From a checkpoint of a small image classifier: trained on rendered dice on a table.
Rows from block 7 of a small image classifier, named by matrix and row number. Rows with one number belong to one channel. Each number is 128 + 32 x the weight over its row's rms, rounded and kept within 0 to 255. All counts start at 0.
After each channel's rows are labels from the 100 images, of 14848, where the channel reaches its highest value: "peak on" is the class under the peak. Only what is clearly more common there than usual is listed. The data: rendered dice on a table.
# convs0: first 3x3 conv (model.blocks.7.convs.0.weight, 112x112x3x3, each kernel summed), inputs 0-111
# convs1: second 3x3 conv (model.blocks.7.convs.1.weight, 112x112x3x3, transposed, each kernel summed), outputs 0-111

convs0.102 [137 130 136 101 151 149 148 125 144 126 137 163 125 127 146 148  99 157 203 183  67  87  70 100 132 175  72 200  89  89 108 117 128  83  22 145 120 128  83 175 135 168 161  97 115 150  91 105  99 163 174 150 149 168 108  89 110 109 136 121 113 166 128 140 117 151 117  90 143 126 154 157 149  36 111 154 157  99 119 108 164 180 120 116 104  98 103 106  77 111 158  89 100 104 139 122 183  80 109  98 126 132 136 128  95 118 115  99 112 161 123 102]
convs1.102 [129 126 135  74 151 129  88 125  90 123  75  72  79  63 141 110 100 142 155 163 122 109 108 130 143 147 138 152 128 109 134  91 109 125 128  97 109 113 141 151 166 154 141 104 124 114 105 137 130 222 218 145  89 192 109 136 148  87 155  91 156  88  88 133 144  62 146 148  94 140 129 116  94  64  92 119 148  94  96 102 110 111  98 109 132 107 143 118 156 119 154 102  98  84 156 141 171 140 121  85 207 162 107 197 136 175  97 136 136 124 126 201]
peak on: die with four on top

convs0.87 [137 154 155 150 131 130 145 136 129 146 153 199 144 142 121 109 128 132 127 159  87 117 104  74 122 133 108 145 115 141 134 178 181 104 144 112 151 166 137 157 133 190 105 125 142 130 146 147 136 175 175 148  94 161 140 133 102 172 197 140 173 167 164 164 121 214 123 130 196 170 193 200 197 160 160 164 185 197 193 194 162 168 162 179 116 145 123 141 117 146 121 139 149 120 125 150 159 113 115 138 145 138 133 132 116 168 133 122 153  94 127 133]
convs1.87 [119 115  93  26 107 120 146 113 130 120  69 104 113 102 127  93  92 120 107 132  83 108  27  80 117 103 100  95  98 121  78  31  62  98 124 140 107 120 116 115 106 113  99 118 130 137 111 114 123 140 115 134 141 115  81  88  95 114  77 100  75  95 101  84 116 102 103 109  88  88 110 123 145  89  64 128 120  75  83 115 171 128 138 144 115  79 119  97 116  78 113 117  46  96 117 121  83 125 109 143 130 136 125 132 123 133 124  97 153 153 125 159]
peak on: die with five on top

convs0.27 [120  91 163 119 115  95  93 117  99 123  89  65  60 107 113 119 119 119 129 154  84 135  87 112 115 112 129 108 110 124  98 118 161  87  86 109 108  79  91 149 138 161 110 161 130 145  85 159 175 164 143  98 123 146 106 137  42 116 136  61  68  87  88  97  78  66  76 146  69  90 114 110 128 161  72 123 126  85 102 120 122 112  92 124 128  61 105 110  96 108 115 111  76 110 158  80 149 155  90  69 122 126 142 134 106 110 131  68 128 119 148  87]
convs1.27 [149  80 121 122 115 129 132 109 145 128 103 143 137 120 104 102 121  82 100 100 132 113  64 125 107  90 127  79 124 137 144  34 208 164  99 144 137 146 102 124 105 117 133  93 171 144 104 119 119 138 115 116 187  96 140 108  97 127 139 129  45 144 125 136 102 176  85 148 151  89 127 152 185 108  96 144 106 148 145 121 200 116 130 167  95 106 118 116  40 119  93 128  90 103  66 106  90 100 139  69 139 123 125 133 185 130 162 170 201 172 159 107]
peak on: die with six on top

convs0.25 [132 119 121 141 109 107 108 124 119 113  80  63  86  67 161 127 108 183 185 157  68 146 111 114 142 189 133 173  90 151 134 109 141 132 141 165 105  62 127 147 164 163 143 151 135 134 125 133 162 121 126 117 144 133 143 144 127  97 128 108  69 105 112 108 127  39 132 160  64  93  91 106  90 148  94  95  88  94  82  89  97  99 116 114 177  76 141  99 200 104 176  96  98  95 185 170 166 183 106  86 107 116 107 112 109 112 120 105 123 109 117 107]
convs1.25 [130  82 100  73 118 128 127 136 130 129  45 117 131  93 124  54 107 109 112 128  88 107  66  78 121 102 112  91 135 143  90  71 100  91 129  90 128 125 116 103  91  98 147 109 146 141 130 133 137 185 145 140 130 134 128  68  89 112 104 117  74 112 112  68 110  86  95  75  96  99  93 126 182 147 160 157 115 183 164 117 169 153 168 174 113  85 118 102  79  93 108 113  45 106  95 101  73 118 146 155 158 139 150 153 149 156 144 143 135 175 158 158]
peak on: die with six on top

convs0.80 [116 138 100 134 125 135 142 129 118 138 157 149 127 148 109 148 129  85 105  83 100 145 135  96 120 109 139 120 114 125 159 131  91 122 118 155 139 143  94  84  79  47 154 108 113 122 133 110  14 102  87 110 151  84 145  94 103 156  61 169 139 190 174 164  87 150  90  78 177 125 127 119 157  89 138 126 116  95 139 122 119 116 126 149  94 137 115 147  38 137  87 132  99 134  33 119  72  63 169  98 161 145 137 126 106 112 152 180 121 148 151 147]
convs1.80 [138 154 153 103 147 152 140 142 101 152  92 128 104 116 135  75  79 130 129 141  82  72  68  72 138 130  62 131 121  89  91  94  95  97 122  78  83  78 132 122 135 119  95  49  78  75 148 163  65 144 145 115  84 152 116 138 150  73  99 100 143  94  77 103 136  82 118 115  69 125 159 140 158 171 160 168 167 116 141 152 141 139 162 125 115  90 130  79 140  83 131  81  74  83 130 115 133 137 133 166 146 104  85 143 156 149 113 175 113  91 135 169]
peak on: die with three on top

convs0.75 [141 105  73 168  79 128 158 129 135 148 186 167 174 162 104 143 142  98 107 117  73 134 127  82 137  93  52 111 124 131 132 217 149 104  92 163 150 168  72 113  96 120 158 129 112 147 130 124  58 150 125 110 170 121 149 109 107 160 167 171 142 183 175 156 109 165 114 107 190 137 163 136 157  90 112 134 161 109 153 144 140 135 140 159  55 111 113 124  37 129 103 123  66 124  87  74 139  64 143 141 135 117 119 121 112 124 103 117 144 120 107 127]
convs1.75 [124 157 154 101 149 147 145 127  95 145  71  93 101 100 132  92  89 141 150 143  77 114  82  62 136 139  89 144 131  75 143 118 134 139 139 111  77  76 145 134 142 126  87  98  54  87 117 140  65 152 152 130  69 164 148 120 168  82 132 108 165 100  94 155 156  88 171 177 105 149 127 107  90 136 155 141 140  81 112 133  98 120 104 105 139  86 145  92 170  98 141  85  59  86 150 136 145 154  94 137 144 135  74 149 103 164  48 149 127  80 106 184]
peak on: die with one on top

convs0.38 [123 131 209  86 123 126 102 106 124 147 152 117 117  88  70 129 123  98  99 156  98  89 127 106  56  77 105  98 120 136 160 126 201 126  87 103 139 136  94 178 145 206  94 138 134 131 131 122 123 177 169 127  87 167  91 150 117 155 201 141 118 140 143 150 121 123 120 175 133 146 155 140 173 102  97 153 145 120 101 105 132 155 146 144  75 100  57 116  92 119  99 121 103 108 106  35 183  69  77  95 121 151 149 124 119 126 119  79 155 103 121 114]
convs1.38 [165 106 130  53 113 162 149 159 135 148 104 117 102 136 120  66  83 117 114 130  91  81  47  70 126 122 107 123 109  79 114  50 121 122 108   0  97  88 103 134 110 121 137  51 120 105 100 121  88 148 129  98 140 138  45 127 144 103 112 114 133 124 121 124 134 129 143 127 120 125 177 111 133 101  67  91 162 138 123 164 150  59 124 154 116 100 128  77 110  89 112  88 109  79 117 121 130 125 107 109 116 103  79 134 128 137 120 101 130 135 138 125]
peak on: die with three on top

convs0.68 [168 131 130 197 137 145 133 125 167 143 135 170 191 192 156  95 121 136 113 151  91 138 170  88 171 135 123 118 151 105 134 219 188 127 149 100 106  81 141 150 131 170 124 117 160  88 144 148 101 170 180 141 123 169 176 139 126 122 188 166 131 164 137 182 133 118 141 124 125 137 134 114  88 127 138 138 106 128 108 125 124 152  90  96 112  44 122 104  74 104 113  99  15 106 136  97 180 111 107 173 121 145 143 143 104 128 134 130  67 133 110 159]
convs1.68 [127 140 134 129 141 134 123 131 122 134 107 105 131 104 135 124 117 150 158 136  94 137 151  95 138 154 131 124 141  95 143 157 131 129 123 139  99  99 141 129 137 142  77 159 104 119 110 101 118 165 119 134  39 122 133 106 172 125 151 120 178  84 109 160 158 109 199 203 114 165  94  69  82  65 102 102 119 112 142 103  97  61  81 107 140 100 138 100 176 109 165 114 104 130 170 128 173 138 111 127 131 139  83 150  68 149   0  64 142  99  62 162]
peak on: die with two on top

convs0.60 [135 114 134 116 115 139 126 135 115 170 136 135 154 142 119 112 104 119 120 175  75  64  79  66 159 100  75 116 118 105 117 175 193 115  81 124 110 118 100 159 126 194 123 126  98 126 142 147  62 160 156  96 118 153 113 102 112 125 198 177 116 176 125 165 114 127 110 138 131 128 137 140 153 145 125 143 147 122 127 146 107 144  93 111  87  88 124 104  47  94 121  87  76  86 133  73 220 103 107 198 124 128 108 125 114 127 110 122  28 103 116 136]
convs1.60 [136 128 105 114 119 132  90 121  97 128 113  80 108  98 130 134 110 140 134 135  98 107 112 120 133 131 104 140 106 113 121 136 118 117 123 104 104 111 133 128 126 120 128  71  38  78 125  93  53 139 121 107 100 119  41 126 163 109 155 115 156  65 115 154 156  73 150 165 104 145  78  70  87  99  79  83 129 119  79 104 102  53  93 119 125  94 140 113 152 125 150 109  86 112 146 114 158 145  99 144 104  71  72 147 114 120  35  93  71  66  88 144]
peak on: die with two on top

convs0.14 [118 105 117 146 117 112 107 105 113 117  98  52 102  77 160 141 105 175 171 141  74 143 117 132 139 184 121 175 105 174 128 116 156 136 122 186 113  59 127 140 151 166 148 170 134 138 135 139 171 116 127 129 146 128 141 137 125  88 135 103  91 107  83 107 129  36 136 151  56 103  92 104 101 127  92 103  94  91  86  90  94 106  95  99 162  75 145  99 186 105 173  87 127 104 176 170 153 173  96  77 103 109 119 113  97 104 118 100  70 105  99  97]
convs1.14 [124  94  92  51 113 124 112 126 130 106  28 108 115  87 131  67  95 122 126 140  85  82  67  60 137 123 100 118 139 145  88 110  88  95 127  55 117 114 115 127 112 126 139 109 150 150 134 133 131 189 174 155 131 161 114 105  89  94 101  94 110 101 100 102 113 117  88  81  89 100 105 116 158 140 154 153 109 164 149 115 152 149 161 131 129  80 131  95 120  92 119 100  54  82 109  97  97 115 153 151 178 159 145 174 171 175 122 145 140 166 152 191]
peak on: die with six on top

convs0.35 [138 155 111 128 125 143 130 121 135 152 113 154  90 158 115 118 103 102 117 203 147  68  67 129 153  99 107 114 115 109 106 132 207 109 100 109 107  91 126 145 144 219 113 151 135  98 110 147 151 213 164 140 113 187 111 102 100  88 191 104 135 179  65 141 119 130 121 123  94 125 151 127 135 139 124 151 139  98  95 111 149 120 103  99  88 112 104 101  75  95 107  99 153 102 110  77 239 130 104 148 106 101 111 129  78 115 106  86  79 103 104 125]
convs1.35 [133 104 113  67 125 128 132 144 137 144  53 112 117  94 124 104 119 121 125 142  47  95  56  90 130 115  85 113  80  67  81 146 113  88 106 119  87  73 108 144 125 165 117  98 117 114 116 110  89 187 126 122  62 136  91  89 131 141 109 119  90  47 114 106 135  77 142 169 101  97  49 106 134 131 115 128 127 128 136 155 151  87 138 118 138  60 134 112 104  89 135 103  38 118 141 148 130 138 117 136 178 138 117 155 180 142  80 154 144 121 109 147]
peak on: die with four on top; die with two on top

convs0.104 [141  76 100 228 117 125 140 117 142 132 166 132 201 164 133 142 132 126 123 173  90 106 147 100 163 119 103 132 117 104 115 174 221 126 106 136 115 107 107 142 118 190 129 144 130 124 120 124  24 186 155 114 142 148 160 133 113 118 210 174 106 153 128 145 121 127 119 118 129 127 121 128 114  88 110 121 119 115 118 119 114 133 108 106 105 100 126  97  23 100 126  89  90  92 133 105 236 119 143 172 110 108 121 110 128  96 113 121 118 136 130 114]
convs1.104 [115 135 136 131 137 144 113 123  93 133  77  85 109  99 136 138 126 142 151 158  76 143 150  88 138 139 121 142 103  80 137 152 147 129 107 145  78  77 129 168 144 162  81 146  73 124 110 110  91 175 138 136  76 138 129 137 161 113 162 106 142  73 102 145 157  72 169 192 107 135  77  82  86 101  84  99 103  94  66  80 104  73  71 109 145  70 145 100 146 113 147 112  52 123 152 161 181 155  90 105 157 142 104 181 103 148  73 120 137 105  81 165]
peak on: die with two on top

convs0.77 [128 128  88 134  95 127 155 135 121 144 167 164 134 153 103 144 131  83  99 100  98 144 135  90 139  93 105  92 131 126 118 162  74  99 106 156 137 146  53  95  72  66 152 114 103 153 113 101  24 116 111 110 158  97 136  99 102 152 100 179 145 185 176 159  99 161  99  85 189 134 151 115 161  83 136 126 147  97 133 111 127 123 136 156  66 119 119 134  38 133  89 121  88 127  54 113  93  42 151 119 152 142 144 134  99 134 120 145 134 142 128 153]
convs1.77 [133 158 152 100 142 140 118 126  85 142  73 102  94 106 129  80  88 143 135 142  75  91  73  61 132 124  77 138 137  76 113 125 125 111 133  95  83  84 136 115 135 113  91  44  90  87 136 150  52 138 156 122  71 149 134 138 161  69 128  93 166  82  70 127 152  71 139 124  79 144 154 121 135 139 150 146 144 104 117 139 126 146 146 112 116  80 135  75 165  87 147  89  59  91 135 112 145 132 126 144 140 105  65 147 146 176  91 152 112  88 136 178]
peak on: die with one on top; die with two on top

convs0.16 [131 104 120 101 118 114 112  98 125 126  89  80  97  58 152 138  99 172 158 154  97 111 115 132 137 170 119 165 103 137 140 124 174 140 106 170 107  70 130 146 150 181 130 173 145 134 124 130 180 133 137 125 135 139 125 124 125  78 156  85 103 125  72 125 126  55 129 150  68 117  97  80 110 115  86 106  77  86  82  73  86  93  74  79 151  88 140  90 199  85 153  86 113 101 173 151 173 169 106  83 104 104 118 101 101 103 114  81  95 106 108  88]
convs1.16 [116 122 125  56 122 139 131 134 118 120  24 117  99  98 122  52  68 126 112 148  67  59  69  44 131 124  83 121 135 103 128 144 139 115 135  36  94  87 116 130 112 137 136  92 108 133 119 122 123 166 149 126 112 135  68 110 127  76 129 104 110  90 106  99 123 108 111 108  98 114 125 131 144 135 159 144 116 170 153 131 135 123 144 129 118  64 140  71 108  79 131  72  45  76 120 110 122 131 124 131 172 136 129 153 169 147 136 151 139 155 147 148]
peak on: die with six on top

convs0.108 [136  86  67 157  77 112 129 116 127 127 151 133 171 150 100 111 115  99  89  96  55 112 106  66 139  89  84 106  99 118  73 159  87  76  91 145 122 152  76 102  96 115 125 135 105 121 115 108  80 139 125  86 132 133 122 107  73 133 129 146 160 143 141 155  93 142  84 105 172 104 137 148 132  99 100 128 142  83 146 157 123 123 107 111  61  70 102 111  30 110  88 115  66 110  87  76 119  63 104 139 100 124  86 121 110 116  95 102  65 104 117 121]
convs1.108 [136 119 124 112 132 127  88 123 109 138 110  73 107  81 138 103  77 143 132 149 113 118 139  73 139 141  87 127 131 120 129 165 162  90 116 116 107  98 140 114 132 142 117  19 108  78 155 122  51 177 153 153  62 163 159 145 139  69 137 127 155 135  89 178 152 106 142 190 101 180 125 114 117 126 118 150 113  99 101 109 131 136 113 129 121 111 133 117 178  87 146  88  94 108 142  76 132 147 125 194 166 139  74 174 151 197  56 109 100 115 132 190]
peak on: die with two on top

convs0.85 [124 173 147  99 141 136 143 143 111 130 143 142 155 120 170 161 130 176 199 152 156 144 168 126 148 205 163 196 147 142 174  57 129 147 166 117 147 142 163 149 165 162 151 127 137 152 136 156 135 147 143 158 104 139 155 138 159 147 117 145 175 148 157 122 150 154 151 149 175 195 141 154 146 121 143 136 133 127 143 138 165 127 144 147 186 200 176 154 193 148 196 140 221 136 184 205 159 148 124  72 134 110 131 132 108 117 134 123 168 132 134 103]
convs1.85 [ 93 107  91 115 110 118  98 106  99 108 136  85 100 122 122 120 121 128 132 140 128 114  98 135 118 116 123 142 113 175 103   0  53 113 123 139 151 157 115 129 129 110 132 162 160 142 137 146 173 153 178 145 148 159 144 164  92  98 108 121  82 136  86  83  91  85  83  83  93  91 125 153 145 150 114 154 141 108  59  98 163 173 138 179 104 139 113 139 118 102 115 103 118 105 108 118 118 122 137 138 194 168 151 191 122 146 124 155 153 156 149 174]
peak on: die with six on top; die with five on top

convs0.41 [139 114 155 116 132 145 128 125 129 149 147 148 173 129  95  63 103  90  74 115  83  74  91  85  89  81  99  85 106  77  86 120 112  76  92  61 128 145 121 127 110 111 105 104 135 122 110 140 137 140 150 141  94 136 109 112 103 175 145  91 133 136 138 140 113 165 100 105 165 144 162 158 169 144 155 163 158 180 158 173 178 172 157 150  71  98  57 108 110 104  55 119  57  92  73  88  97  66 122 155 156 153 145 151 152 161 143 154 130 140 143 151]
convs1.41 [109 116 125 103 110 123 125 108 131 131 131 150 130 137 102 104 109 100  94  79 162 122 103 124 102  96 126  90 133 147  94  73  77 113 119  72 149 139 101  88  79  78  92  53 164  50 113 103 110  71  77 101 139  82  87 143 109 125 117 156 141 174 139 151 115 198 101 114 189 109 214 130 128 106  62  89 162 102 101 115 148  89 142 138  95 161 112 140 129 141  93 147 156 107  79 101 109 100  93 152  85 114 152  93 159 115 170 114 116 127 194 112]
peak on: die with three on top

convs0.31 [127 147 122 150 119 121 133 131 125 117 106 141 101 145 153 138 118 171 182 178 105 166 148 144 151 159 149 175 147 179 129 121 161 137 151 160 128  89 127 155 154 196 140 218 135 127 143 134 172 129 143 134 153 141 142 153 124  97 110 138  70 161  86 116 126  93 142 142  84  94 110  84 105 147  98 105 100  78  85  94 109 103 140 118 153 108 133 118 175 108 158 101 149 111 196 156 232 167  71 103  93 101 121 112  53  65 114  93 124 112  62  95]
convs1.31 [123  88 101  87 129 121 132 134 134 130  16 100 122  86 136  92 130 135 141 149  58 115  93  88 135 119 109 110 107 115 100 152 118 104 111 155  98 101 127 136 122 164 122 176 146 177 128 131 133 207 131 144 100 139 195 108 106 128 105 102  80  65 104  87 110  81 119 138  96 109  49 109 160 153 140 163  84 122 144 119 155 155 166 127 148  60 119 101 109  88 132 112  31 120 128 131 123 128 144 162 177 157 155 169 163 159 109 156 167 169 121 144]
peak on: die with six on top

convs0.45 [130 155 156 103 137 126 121 125 138 141 118 128 135  97 152 123 111 203 188 212 118 112 109 124 159 177 112 201 130 132 125 110 173 124 113 130 131 122 140 202 178 231 135 180 136 147 123 148 173 193 187 156 124 193 116 147 132 112 177  91 136 128 103 133 137 114 138 161 108 133 115 117 125 132 104 139 104 104  97 109 135 132 101 103 129 113 140 114 176 116 178 112 145 114 220 118 236 171 110 142 115 114 133 124 112 140 116  96  99 112 116 108]
convs1.45 [105 118 111  51 126 123 115 114 107 129  26 108  82  79 130  73  76 131 131 152  70  84  80  61 134 132  92 133 130 114 107 109 113 121 120  96 106 103 127 155 132 152 137 129 126 152 141 147 141 186 175 147 106 167 126 140 115  66 107  76 101  90  76  94 116 100 105 115  85  98 113 132 134 138 130 157 123 110 111 127 136 145 139 106 142  66 131  69 122  78 127  66  57  66 131 126 131 134 136 152 184 157 147 174 165 163 126 170 147 148 143 169]
peak on: die with five on top

convs0.62 [142 110 105 152  88 125 121 132 127 155 180 129 162 145 114  96 117 125 106 130  53 107  87  45 135 104  38 103 120 119 107 166 140  87  95 149 126 143  65 128 110 177 111 118  90 134 153 134  74 136 130  80 153 144 131  91  92 164 172 168 132 155 157 164 102 158  94 117 175 113 148 155 142 150 120 146 143 116 139 168 122 155 127 148  67  75 107 110  51 112 103  94  67  98 108  74 165  67 111 169 120 134 116 113 113 111  98 103  66 101  97 134]
convs1.62 [118 149 106 117 137 128  88  99  68 135 117  68 108  75 129 122 101 145 128 141  94 126 140 108 136 153 115 131 129 120 132 133 108 104 120 135 106 106 137 125 128 125 134  77  62  81 130 117  50 132  98 118  88 108  78 136 158  90 162 118 162 112 105 167 155  98 157 186  97 157  85  87 115 117  94 107 115  50  80  91 125  99  83 114 130 121 146 118 191 104 144 104  90  98 136  64 139 139 105 161 115 105  88 147 104 138   2 111 106  72  80 162]
peak on: die with two on top

convs0.44 [121 124  78 137 103  83  92 112 109 122 101  99  85  90 134 135 107 133 114 121 168 140 178 130 144 115 157 103 123 135 138 151 212 135 154  92 117 122 133 115 149 123 104 143 112 100 146 113 231 140  91  96 113  75 101 160 148 115 129 140 130 133 120 126 117 156 129 143 107 123  16  99 130 157  60  80 104  73  64  65  63 119 123 129 165 162 161 111 174 119 145 109 151 131 149 131 124 166 113 179  79  67 107 134 111  93 108  90 125 100  86 100]
convs1.44 [107 115 111 149  84  93  93 106 118 135 180  58  97  85 103 120 116 111 106 117 120  82 105 139 109 109  95  92 137 144  69 177 101 112 102 128 141 131 105 122  97 142  98 173 135 145 136 114 182  99  87 120 162  90 132 127  92 113 113 108  90 134  78 175 116  86  96 123  92 134  76 107 190 204 134 156  82  99 117 107 208 174 144 177 129 122 108  99  65  71 107 101 149 110 105  90 132 107 134 215  91 133 155 129 117 111 143 138 168 167 143  92]
peak on: die with two on top

convs0.69 [150  66 138 169 127 139 132 131 153 147 124 138 163 154 138 118 102 143 143 188  74 115 120  82 152 135 102 131 126  71 119 157 227 122 119 128 109  91 116 166 120 198 132 117 124 125 131 130  57 178 169 121 134 143 140 126 113  99 237 178 121 172 117 181 135 118 131 136 107 146 133 109 110  79 109 140 124 118 101 129 111 137  85  99 112  87 133  99  46 105 128  75  83  84 143 123 227 114 108 167 112 128 110 126 100 111 113 100 100 128 109 132]
convs1.69 [135 127 122 130 125 130 101 127 110 133  78  77 109 110 135 143 116 142 152 162  74 132 135  97 144 147 120 143 111 111 135 150 135 121  92 139  99  92 127 143 138 158  89 129  95 121 113 111  84 187 142 138  49 144 117 138 167 117 146 130 162  36 110 147 161  60 173 185 108 147  88  91  85  66  57  97 113 105  92  79 104  81  78 107 145  69 140 110 159 124 153 114  53 128 162 130 163 144 104 131 139 127 104 179 108 146  50  91 125 101  94 172]
peak on: die with two on top

convs0.10 [131 150 165 133 125 133 133 122 139 132 178 127 129 128  85 116 104  97  81 146  66 102 117  73  55  81  81 105 111 134 137 158 172 117  83  87 155 190 100 145 128 160  85 111 120 115 123 123 113 159 153 126  74 159 121 115 108 197 161 119 134 143 156 147 111 168 120 141 192 141 169 165 192 165 155 155 174 159 171 171 169 162 157 181  76 113  34 113 120 119  73 123 101 103  89  82 138  80 122 100 143 141 152 128 127 143 124 141 162 126 106 126]
convs1.10 [107  98  76  45  98  93 123  75 124  95 108 124 125 101 108  95 130 120 104 112 132 108  49 116 113 113 135 101 100 128  59   8  58  80 106  82 115 116 104 109 108 120 110  95 135 103  98 105 118 126 125 101 130 113  72 135 110 147 106 108 125  85 138 112 114 113 112 118 114  94 102 115 140 113   0  77 104  71  99 111 166  66 129 150  99 126 107 120 122 112 107 131 131 115  96 118  91 113 115 138 120 140 107 122 141 147 117 117 149 135 135 135]
peak on: die with three on top

convs0.0 [119 157 204  95 114 137 121 124 114 131 135 123  87  63  85 152 123 104 103 165 117  98 105 125  52  92 121 110 112 143 179 136 225 131  96 116 136 146 104 153 155 228  85 128 143 127 124 126 136 177 161 130  91 167  96 129 112 140 196 120 137 151 138 143 109 133 115 161 159 156 183 145 179 108  93 139 146  97 108 104 122 127 126 127 111 113  63 114 159 123 122 116 114 106 112  75 197  95  78  35 139 116 143 104 111 116 124 109 146  90 121 104]
convs1.0 [157 116 104  43 119 135 138 152 134 128  65 100 117 110 126  63  81 122 118 140  78  76  17  59 111 109 101 116 100 104  87  49 110  98 113  24  99  95 112 128 110 132 130  65 137 105 123 111 102 159 138 118 115 136  47 116 112 119 102 113 115  62 121  97 111  87 108 113 102 113 117 114 142 127  99 119 121 147 135 140 163  80 141 138 107  78 118  94 121  85 104  87  72  96 115  99 109 118 131 119 132 119 114 134 149 136 118 111 123 136 135 132]
peak on: die with three on top

convs0.48 [122  91  99 139  87 110 116 122 122 102 135 125 118 131 177 149 134 142 188 137 152 145 179 155 170 196 169 164 118 133 137 156 166 134 141 134 127 130 115 103 125 110 142 142 127 132 149 166 130 121  62 115 130  66 152 157 128 117 130 141 112 135 127 117 122 135 128 137 121 101  73  86  86  66  60  58  98  62  83  78  81  92 102 117 213 147 196 132 132 133 202 128 148 136 190 205 134 205 121 142 125  98 120 135 128 104 128 129 136 120 105  95]
convs1.48 [108 126 106 184  95 104 124  95  97 114 163  87 117 101 111 152 133 129 171 130 114 142 171 140 111 149 165 137 117 127 156 210 161 124 122 156 116 110 120 101 138 165  89 192  92 145 102 100 203 131  86  93 143  85 144 123 124 133 123 108 105  98  83 151 132 100 151 177  93 163  99  16  65 168 122 104 110  56 139 110 120 132  60 131 152 127 133 128 117  93 160 120 144 148 154 186 168 132  90 148 103 136 171 134  79  91 123 107 163 140  74  98]
peak on: die with one on top

convs0.93 [125 140 137 196 154 137 144 135 135 129 166 173 154 157 152 162 161 155 187 168 153 159 168 138 164 154 161 169 139 147 139 165 127 123 167 138 150 182 139 157 140 153 160 154 164 172 158 156 170 166 157 157 167 138 168 168 129 165 146 170 155 154 156 130 152 207 153 125 220 121 119 151 170 129 126 144 142 142 146 126 154 165 156 163 168 199 162 171 179 159 152 148 201 153 174 178 150 139 142 175 146 130 161 157 128 149 156 159 136 140 146 136]
convs1.93 [112 111  88  64 127 139 116 119 123 142 139  79 110  83 130 100 106 125 129 131 118  82 106 123 127 124 111 114 153 161 101  92  70 124 129 144 124 131 120 116 134 143 110 201 143 153 117 124 192 134 116 145 136 128 121 129  89 101  48 104  63  95  70  56 117  70  97 102  55  99  91 131 168  92 127 170 102  93  79  94 193 165 149 196 128 110 126  93 121  44 117  98 112 107 111 107  98 120 134 151 147 161 157 172 106 144 152 129 151 174 161 160]
peak on: die with six on top; die with five on top

convs0.67 [154  77  98 163  99 117 133 133 129 133 179 124 181 152 109 112 119  76  96  82  61 103  87  54 117  94  93  93  93 101 126 155  75  97  56 114 118 150  85  91  92  70 149 151  97  95 133 126  64 110 101  86 143  95 121  96  95 161 141 142 121 195 170 188  96 152  81  90 168 118 114 137 142  94 113 133 127  70 105 108 111 117 159 156 111 114 127 115  87 110 107 108  76 109  64 106  96  68 148 171 117 127 130 117 116 112 121 128 106 135 134 127]
convs1.67 [ 99 152 134 130 154 144 167 120  89 131 136  68 115  85 118  98  73 127 114 110  97  77 146  89 126 125  53 105 164  98 103 100 120 121 112 108 103  96 139  86 130 106  81 127 100  90 138 122 172 103  96 112 127 136 107  80 132  83  99 104 146 134  72 182 135  82 117 109  79 157 138  98 182 195 180 173 165  97 187 188 125 145 174 143 119  88 138  71 162  90 138  86 105  78 131 101 142 118 125 197  97 117  98 124 160 147 131 182 168 126 143 146]
peak on: die with two on top

convs0.23 [120 125  86 100  99  76 109 131 122 108 103  90  85  94 136 145 119 143 161 136 171 136 126 143 134 149 157 148 105 153 126  90 111 139 156 115 120 113 127 139 154 136 119 122  99 119 142 108 188  98 109 131 101 109  93 146 126 137  90 105 106 105 128 119 130 135 119 164 125 119   0  19 120 151  55  81  87  68  44  85 118 123 120 119 197 157 153 138 217 133 154 131 174 138 161 162 120 179 114 124  97 115  96 121 127 149 113  98 137 113 118 140]
convs1.23 [122  86  95 119 100 110 131 117 133 122 197 147 140 126  99 122 135  96 115 107 121 110 112 147 102  91 105 108  83 149  77  83  55 106 103 128 145 156  99 118  98 113 146 145 151 139 141 136 146 113 125 122 170 118 144 111  63 119 103 106  72 108 121  76  77 116  76  76  86  70 132 209 189 153 138 168 150 166 154 132 191 227 183 194  95 116  94 136  76 121  86 122 141 121  97 107 105 103 157 157 140 146 155 142 131 140 165 129 163 155 147 121]
peak on: die with six on top